From a checkpoint of a small image classifier.
Training: batches of 384, held-out accuracy 100%.
Rows from block 4 of a small image classifier, named by matrix and row number. Each number is 128 + 24 x the weight over its row's rms, rounded and kept within 0 to 255. All counts start at 0. Numbers have three digits each.
After each channel's rows are labels from the 100 images, of 14848, where the channel reaches its highest value: "strongest on" is what is common among them. Only what is clearly more common there than usual is listed. The data: drawn branching plants. In brackets: how many of the 100, against the usual share in percent.
# c30: last pointwise conv (model.blocks.4.c3.0.weight, 160x160x1x1), inputs 80-159

c30.92:119120122150134155096157123130128096118098132122126129132088185102120155129124132095108137171137118095148115121126107084170136139156107110130109113106147113131080116152127133132095108154114092123084119106104169105132088135099124129166121163
strongest on: bare (61 vs 16.3)

c30.46:106164145130129096114157137091144149044081119127136099119095188080127092131130149139146132126098139128131113128122128125148100093133113152145136132119123127114115146101105112136104131141127136094094142119116120099176127133087160125184129105
strongest on: green leaves (95 vs 16.5); spreading (40 vs 16.2)

c30.112:119108178151140087099124151148141117154130126134113135088156098100109114119132133156137134090179123093112140173103120179109097122104142112149110181131134147094137125097107083156111155104091110145119099145142120128093152161122105139114088144
strongest on: red berries (100 vs 16.8); narrow (38 vs 16.7)

c30.125:129086101132175143166154139129083149081146138138123135108162128113148125146131106070153134128198147116118092104101130099107139130089129118126133106116121129147065115135122163106160107145109128145121168125124125119082152166142126166135154119
strongest on: white flowers (97 vs 17.1); three-way forks (92 vs 57.1); narrow (47 vs 16.7)

c30.4:142133134133134088097102129126133110124114118122145102082159138137105101104140159111116131143134138130111154136109129080126083125133125133158117121150111098110130151130141079146115167128115138143126138127103118123133126146137141108088115122
strongest on: red berries (43 vs 16.8)

c30.64:127100133114120117103134133182161116146094129111144144135119156164127167106126074116106119100124139124111120134170155121179152124158114107046125130120112091160122136136091139121096146123076090132124155137107133110156090119136108114137139116
strongest on: bare (100 vs 16.3); narrow (40 vs 16.7)

c30.123:108100125135127145154144094122121110097108133125135114117126135158124175107159116138148147129119133113120142138075097158154144120141124162166117120135131137105141125168111128129110145164123126109122102151131161135142119118128142134066119142
strongest on: autumn leaves (100 vs 16.6); narrow (56 vs 16.7)

c30.59:123134162142159120133101118145122134123128158127109099109192127096150073124064091157143100151120172123125119099150115119105141162112121111119111111126136093099141096149135137100136144141161094134118108120133116129154149132115145138165079151
strongest on: red berries (81 vs 16.8); narrow (64 vs 16.7)

c30.57:116087123181143131103109117121160156118126135094102128141114106155176151135101128115156134085139085102155187128060085117161111103130118115117127121127118099104134092129134170098123160097165096129094093150133143127115120085148136124116139122
strongest on: pink blossoms (79 vs 16.6)

c30.126:116113094152130115148162115132159139186121114099111137112121118151163126089123074153139119150155114128168162141111171142118117148121110162124139092142138131128175122109147119118164129150136164083121099124130053121133120125135130131095132117
strongest on: autumn leaves (86 vs 16.6)

c30.86:112121114145147094193133139159116118121149111092097142128125173177142126114119128106070114120131120158090121155127107128134091129113129094123109139078116145127175109069135128103133107096085094094128150125097110119142120128113145134139139091
strongest on: two-way forks (100 vs 42.9)

c30.101:145167117114139121151113097150117138102114068112136144119143148130135124158122115133106148145125147121144159125142118151132148160150121140110110121115145142151129139108142148154129100132111126112105112144117132144138118145116115111136121125
strongest on: pink blossoms (99 vs 16.6); narrow (47 vs 16.7)

c30.13:106163097124184154149085131133134121140107129128134089119117128159163146127115172121138128105169149146151084126153116117141131097121169125137123098125137103107135138138083108109170140139121132124086118132090114124134132154087155119100128167
strongest on: white flowers (100 vs 17.1); night (56 vs 20.6); narrow (36 vs 16.7)

c30.159:100101152109100129135130129141132132145136137162135189093082104156099117133156144114133157115123175110099085144141097132114116108092137084159135170119156125097131118114153133123110138119098120110153139125110120148140115103107097125121149171
strongest on: two-way forks (100 vs 42.9); thick trunk (67 vs 32.5); spreading (49 vs 16.2)

c30.142:160135136130161147108132139136069148100189114103127130158165125121124127118135077120127097070165149126096142117127117118154130136091109087142149150118145107109110104124127123108131104162145118154126126140108144105165093137098141151130144094
strongest on: pink blossoms (97 vs 16.6); three-way forks (92 vs 57.1); narrow (37 vs 16.7)

c30.118:109125128136129135122118126152135119112120102136126120110118199115149102139130147084125118100121114126113082142120098161078140139147143116105126133116141125128078134125115106158105110110111112125103135147106124071146116122116104131162124144
strongest on: autumn leaves (94 vs 16.6); wide (46 vs 16.6); night (44 vs 20.6)

c30.3:142165173109173082154090145126141174171157091108117118127115109095143099110125145128092100104160180147100145114204177118123106141144155144105114121163106106123145089112138148151165086117151157129126147144152128131075134114145124135155113103
strongest on: three-way forks (100 vs 57.1); autumn leaves (47 vs 16.6)

c30.147:124102098139134110140110144160135128132127097098143159149111135153092139119136052111091112127126052097179116125149127146117141125167068139121136114099154156143136131126146140132137106110109128122125109111093106146106116148123123100130115157
strongest on: red berries (96 vs 16.8); narrow (73 vs 16.7)

c30.73:145132119112167176132078148158119088097107147133156132144106103134180126182119147139083141109145159158137142099177117091151149122144110092138122157139131140126156132098164120143134170130146144124126108147118120148120142109127134149109118166
strongest on: three-way forks (94 vs 57.1); autumn leaves (45 vs 16.6)

c30.5:149096119083108155157124126144124131152092100136121109133146177165144127148117144141102104106122130083135074129144118144140145181154080104160171146112150125134133103153094123089118144128212136126136102136084141116156131124146145125127160147
strongest on: two-way forks (100 vs 42.9); leaning right (66 vs 16.6); bare (36 vs 16.3)

c30.124:105171100129125111137107096123114146116129154137129127157153087141157096136126133129187118149122124107111127136151154091116133110112097100151117119098157127100149141079166144122109160156117129133130079126137128122131146126140147131129155120
strongest on: pink blossoms (100 vs 16.6); narrow (48 vs 16.7)

c30.39:127121165143151155179142126109082096138134145177113138134092146107093131111123097153113140111102137113122139132117150167173153113141102065099100115113120162135143130124131095131095089119140135120125140112115147130119121114149147137135161088
strongest on: pink blossoms (63 vs 16.6)

c30.133:167116146170166144157128186126131145100134116136111107123120067130106158133114105112095112135156095136137132105080128140109127113118134117092126126125164154103159123080121119155097120123080150083142137127118146122092151148110122120140134148
strongest on: red berries (100 vs 16.8); narrow (78 vs 16.7)

c30.78:168138123141141097156098112137142142125132144142110111159148122109158102154091121144155147139101169136103166123165134139140159153130142163108138105095135123136127136134123115145123137112099122127145141139138141119144130115160138158113146129
strongest on: autumn leaves (100 vs 16.6)

c30.82:081148127134148108092120139135145132128133125139133110105076107141083130132134149160109113138117150140124108173146117154149155118148139103118132102136137135153180185163129117134042158112126153119144163173115129139160148144126123114121183117
strongest on: night (100 vs 20.6); white flowers (98 vs 17.1)

c30.103:131134199114133156102143131119106139110103149130111140118130110172071140162093196090103125111141166101134141078165139107080091140079119135134150127144117163140125146119116148120114101110143092112104121105127163125148174095130141102113114150
strongest on: bare (42 vs 16.3)

c30.72:112116129084098112115116125145145092137099123126143130146134164107134087122142156129144127141117145101110127119155153107118154121174125099102136105088130143138129106166105111131130139134123120114109138116109110124127133104133144135131103107
strongest on: green leaves (100 vs 16.5)

c30.91:119115135147094122145114154144109141080122115152116114105151138128137110129150104150147119127135051104160144143142111117107141101130149131089095107112115178103148164065101099156148114094122137071129096136103083134128107148124149091137129112
strongest on: white flowers (84 vs 17.1); leaning left (38 vs 17.2)

c30.107:173119133142122090143188100132152061128140109083148113103152125156165117151093125157124080134124141139167109100146109144098114135164154155150128118144087081142113145100113123161083134084095117150118106145130143108100132123125128118132177131
strongest on: autumn leaves (38 vs 16.6); leaning right (36 vs 16.6)

c30.43:135158182152119118096122104148122072130133135135146123136154129132134076096125079127137148114137145124107147104158103119111153136131139062083147141098119120155125090119141104165143110136124126113109077127159115117117152197095147135170126132
strongest on: white flowers (98 vs 17.1); night (44 vs 20.6); narrow (41 vs 16.7)

c30.8:155151091146121123099100125090124103115118075104127101128140155177144135138168121140062146171115123165146120122136144168128114136119112149121148114106140105147086166133166098145135108100116108116095118114101101066149138128111124108102124141
strongest on: autumn leaves (99 vs 16.6); narrow (51 vs 16.7)

c30.16:115110147128144150092093114144143129149090146121129168111132132109123151132088139160070113125137132112123164139120143144157148130097145138156108109099132125145074111121134125129156128109137122145131112095132086100125115120102195133162128094
strongest on: green leaves (100 vs 16.5); night (83 vs 20.6)

c30.66:126133142096143113178135107158112146134130150168150144120109152126110149114148146130156149140099131126119122130095075141113091154145086137150127119155146182122138122150185146095111116113174110109117129120127112150122134111137133145123148164
strongest on: red berries (72 vs 16.8); narrow (68 vs 16.7)

c30.70:116151094135146124143064115153135085112153141107119114121163165112149095134131103118104117114147127154172117138153165098094141155095144151125131122121101156104107097129122152123148125150145123114121095090143125151118113155123117164100120125
strongest on: white flowers (100 vs 17.1)

c30.33:130129201132131148145097118141144121177131150094091161145147130120116168136175148114123134126143144133114154114158126123150138108106130124145169144158131161145137134132128142155128142129156149148140126147110131166109126099084128119134131159
strongest on: bare (100 vs 16.3); narrow (52 vs 16.7)

c30.79:122102124129140099096144122098134116094104118082129118120151125109095154148142123136121126131137133128087121171098115147127137170119147132093127142124107112131147127132156114110124147132127143092162121146119181131120137098123116104122169155
strongest on: pink blossoms (100 vs 16.6); narrow (72 vs 16.7)

c30.6:131100110148141145142086123112167088126154125123154098128123103166069151105130123156135161195136122130143132154120102153127142131159110120103127082136099083118125141120122095133114141136106151150114120115132138122140106123148114142118131104
strongest on: leaning right (36 vs 16.6)

c30.114:124161131106136108099159102120136127117102122082139124162127124120153127124117114105143118118159086119132114170143138170114107143115152128138131151098117135143110099117110142173118119105125134122134179121083125114131116136124128118137110109
strongest on: green leaves (70 vs 16.5)

c30.155:132115130132079104123141164143125160114105092132130140169119141125118106117145136094113081086130117114158107122103091112086106149133116157156139118162166132152150103113125100105127123137140147125159055134100122116145089137121127169090139122
strongest on: two-way forks (100 vs 42.9); narrow (47 vs 16.7)

c30.98:120109157133154096131118115106136141123151126100144110089139085068123121108153082132112139144117130152104131132113118148158109116135127113122158090111120121134149145108143144126091150115149089128132114148072129120122117134112102118102166163
strongest on: autumn leaves (92 vs 16.6); narrow (52 vs 16.7)

c30.55:086114095111127121123095118112116133174123142100146139121115158171116129078140160121136123105141114134160135099111113107100096122074160138121142123139122100116108102144124127110165148120168080127109136080104135126095131096134115097107124088
strongest on: green leaves (99 vs 16.5); night (65 vs 20.6); narrow (47 vs 16.7)

c30.157:110170151142128123120175158124122128136120167115120155146108117115169123142124175106149119139143115145120109108112122132122094141158099125143158100096106142147123165118148109158095137162086161165133103154129134127110110087114098148114153139
strongest on: pink blossoms (100 vs 16.6); narrow (64 vs 16.7)

c30.90:116115094128104126155148112144121109128089139149136112168091123122128117104133133131094097095129105134100115152135118122129146120121115088152139116117100131096135173114107112091104204142113122075156096144101137142081142170118091116096157132
strongest on: narrow (70 vs 16.7); pink blossoms (58 vs 16.6); red berries (42 vs 16.8)

c30.30:121114185182148127129086111136156099136160160154154153131123095122145142103145130156167179175146130126116156116106132097110136151101109075119116118115132127132106128126104156140115173129119125113147094131157170143137146137120097088116139102
strongest on: three-way forks (100 vs 57.1)

c30.37:125133125095098086121111113094112120112157146116126110167139119132158153143144154135141158119201147120169144141134095108104136130143119156135185095103147147144120131117116139109102098152124119143122077139142125148159103086095152125117134156
strongest on: pink blossoms (100 vs 16.6)

c30.23:140122146149171081101148117121160134126132151110103125076132143111162108124134141161140131153142132126119154119089163138117077108124111136112110149088129114123099092123076119110150132092102119122139140109174118090102168143154166109185126113
strongest on: white flowers (69 vs 17.1); narrow (38 vs 16.7)

c30.75:147130108113119135148123101128201145099128156113110121117145081136153145143121137088132117113121118132151165157129120097076110106116144149116097105142150137102128129120110139152133149096128170107098153117153115105137136125105145108130112165
strongest on: red berries (100 vs 16.8); narrow (85 vs 16.7)

c30.49:131100066141133130156109138130092113129177132149157123127090122132084134120122129134140139103132113149127088100100103102128083102080138141123115174093125138137063164144109137140106118094097113118158120100141133124158140097113128116124128107
strongest on: green leaves (100 vs 16.5); night (90 vs 20.6)

c30.97:159172166098162118157096150160136113090103145117137100150125124102147139137136158141130149113120140167132115079110160119119133138085125115126112106157112125077102163127134150152128119126127123139150101123104134151125112153122145139148115142
strongest on: white flowers (100 vs 17.1); night (62 vs 20.6); narrow (44 vs 16.7)

c30.19:117133161144155136094174139137143142112123124140123102145158106109130120123096115118112132119127125115080135144159120184138158131096148119107121122177137150156187126131161152097108133141121105102110165150090098108144127161141121129135085099
strongest on: autumn leaves (100 vs 16.6); leaning right (44 vs 16.6)

c30.77:140098106125140109143131148117173134196092090121168143138103103133147122121144071121133136129128171127115158163095170120162139134126142146136142100121125125157119140123096154159117120123147135125141124123116130123085112147170125100148132117
strongest on: three-way forks (100 vs 57.1); autumn leaves (66 vs 16.6)

c30.47:162171115135149157121148085100118127130141130117149162127111119152131116107104084131206150094157161110149168107095113141121113153104133098108127109152172129137165118091154135106137120158137173101127142139126137109164113148079123138136117120
strongest on: autumn leaves (100 vs 16.6)

c30.89:103147103097170123153121144122150086140125059110118123135111143121148148151136123095126100129128106128075138178095117113143116117149123088093124127135122160137150111153094115100171096116111181165124164145110107184148106137116130139154125114
strongest on: two-way forks (100 vs 42.9); leaning right (56 vs 16.6)

c30.58:158135120117111144165102088137111140105117129129139126130088183130167186126142122134112161129092152128130111142148072143160126100164156096128103085136111111114143094100128134143125111136090138151087150132129121119113123097116144097138119094
strongest on: bare (57 vs 16.3); narrow (43 vs 16.7); green leaves (36 vs 16.5)

c30.60:110120116115190114120144119118159103107087139140155091117095124132115133111134092146166129141156127136141137085091143190104120159117103140115107103110107122121139098127148128160154118172129122152127110147129118118169143126126114127122138100
strongest on: autumn leaves (100 vs 16.6); night (47 vs 20.6); narrow (38 vs 16.7)

c30.74:155132150113119136125115157146183118107116163119140089134122136110125143119161105122113146139169145137167147083141133142138121139126152205139133069146152133115179117113114166157113141128105143143133136137142146165116131116118128113162103100
strongest on: autumn leaves (100 vs 16.6); night (52 vs 20.6); narrow (36 vs 16.7)

c30.139:193122133117066145176153141085109134104167157118161141129121115112136119172146153114110123117121143143094124109104139126090129180146132118140114104134107119093142157144109147152129129113142131106127119119144180142103120127103122125128118144
strongest on: three-way forks (100 vs 57.1); drooping (44 vs 16.7); autumn leaves (37 vs 16.6)

c30.154:158147118140138109135164112126140095157096123107110113147117131132139135150110145173135142120143109153090114104161152148115153110130117148143140131102171098124168143133133097121056143133129116119149131149137139112140164128152111096109143114
strongest on: autumn leaves (69 vs 16.6); night (45 vs 20.6); narrow (37 vs 16.7)

c30.20:117134136130151132162111145146149096163098135117104143180124152157165144132127120144097149154140076135141130173135107119169146128107155135156146105149125092120108149155151130156109171153136121101117086140137080154120153149119165154116154177
strongest on: pink blossoms (86 vs 16.6); night (60 vs 20.6)

c30.146:107150111125124143140099123124186160129078136115119134135137143116174123179113174135123133105155146141133146149160123064102091130100131154132115079099132113139082136123118128149099120108111137143118129115127110138117136101132136118101111112
strongest on: red berries (93 vs 16.8); narrow (52 vs 16.7)

c30.52:134120138135112102071095117113131124129130128160102111116129106140140140129168161119103141128105122143093144141124138145112133149148116138121075122100123124148142111087117170131114151127108078128145138106110115137132132118085116091173119116
strongest on: three-way forks (100 vs 57.1)

c30.150:152103055099105152188119112142107149150116102105125154126138140139139106080122114096133117105091130085107125118139119089136142139158130141108138109141139147111122127164128097116164126147190127137134118118127114133163129155132091117142115187
strongest on: two-way forks (100 vs 42.9); spreading (37 vs 16.2)

c30.130:116132135117168103131176109099098126110157090144143110086148156107146104090072132116135175124131137117135139145113148110089131106134115162097138126149129125108095153158149134118143098120106097110146158081095127155113112152099114136138121117
strongest on: green leaves (98 vs 16.5)

c30.9:152115097123098141144165133130089080141126159107144118126117145145105171088149130113096128115146097164111117093150159134142106131128089125136170125138126144121129149123114126119142126146152099151171131163115136167081160147130129105132152165
strongest on: three-way forks (100 vs 57.1); wide (49 vs 16.6)

c30.2:148171114143109117137086133117140101109153141132100108139129106154144136159128147150141155123118103120101118181127097078123126126141099153110150133119137106124085122103137089107119145150169118163133103137147158150131108121129152122094180116
strongest on: pink blossoms (100 vs 16.6); narrow (57 vs 16.7)

c30.83:122111183118112121145130123115151132121148129138111106147123108109151151108115141127136132099116132100157145127139163147075122108100150087134168139083106103148128141121143089114088145128158127120128179114115118092139137150098136144176120119
strongest on: pink blossoms (87 vs 16.6)

c30.115:156083118110141154160116101105163078142165118126164109158151074147096145140113136119141100153151102103117115090146131091146121102139103142099131109130128122144139096138115117130122158142129114131102146141116108144133115123127119126121152114
strongest on: pink blossoms (100 vs 16.6); night (47 vs 20.6); narrow (44 vs 16.7)

c30.71:125159167155085130113127127108128126144093121157144153088104186125159121139105167132126123147113133132126132138145153113151116126139151124126126093112133113139157145125136103134048136074092102099109107151102094105158126145125112117080140154
strongest on: night (75 vs 20.6); white flowers (72 vs 17.1)

c30.0:115108123137159105111152112160119107101136162096114172153164074113146127138086107158120099115164120117141147117140113135135115127095089131085138147118139119131114122089136131140168091162148112114107174147151131122161107139153110138145082120
strongest on: white flowers (100 vs 17.1); three-way forks (87 vs 57.1)

c30.110:130129137127098133097134125124173121151182144138127158135135095132120100104100140113176154127137140122136161087130102078127136134128103139131113132163084164126137113129126103103116088092094105129120176102122178128127096105141149105111118115
strongest on: green leaves (98 vs 16.5); night (46 vs 20.6); wide (38 vs 16.6)

c30.141:087129149127107101158119125119130100161121132153082104124147129135096095117107153111128117105093138107123138116132108097099125108152098157162153141127115145134116177171149130089172142098142138143133102148117139107112122114137139132086151093
strongest on: bare (97 vs 16.3)

c30.127:115138165125181117123099143088150126149135187108138121116112130127138134168151111144166150117130132120124100140136121158116120091088155134159130136172129108115135089131130124131118165152115118153159142143097123126121118135136111128138122130
strongest on: red berries (80 vs 16.8); narrow (71 vs 16.7)

c30.140:155164120130124142176123142118119133094130166131119141133091109154127153089142146136117103125161166111104100162091106072139114089174116124141134155127161146126154131156116155073127081108099116195144109111120135153096092121151114144123134121
strongest on: bare (52 vs 16.3)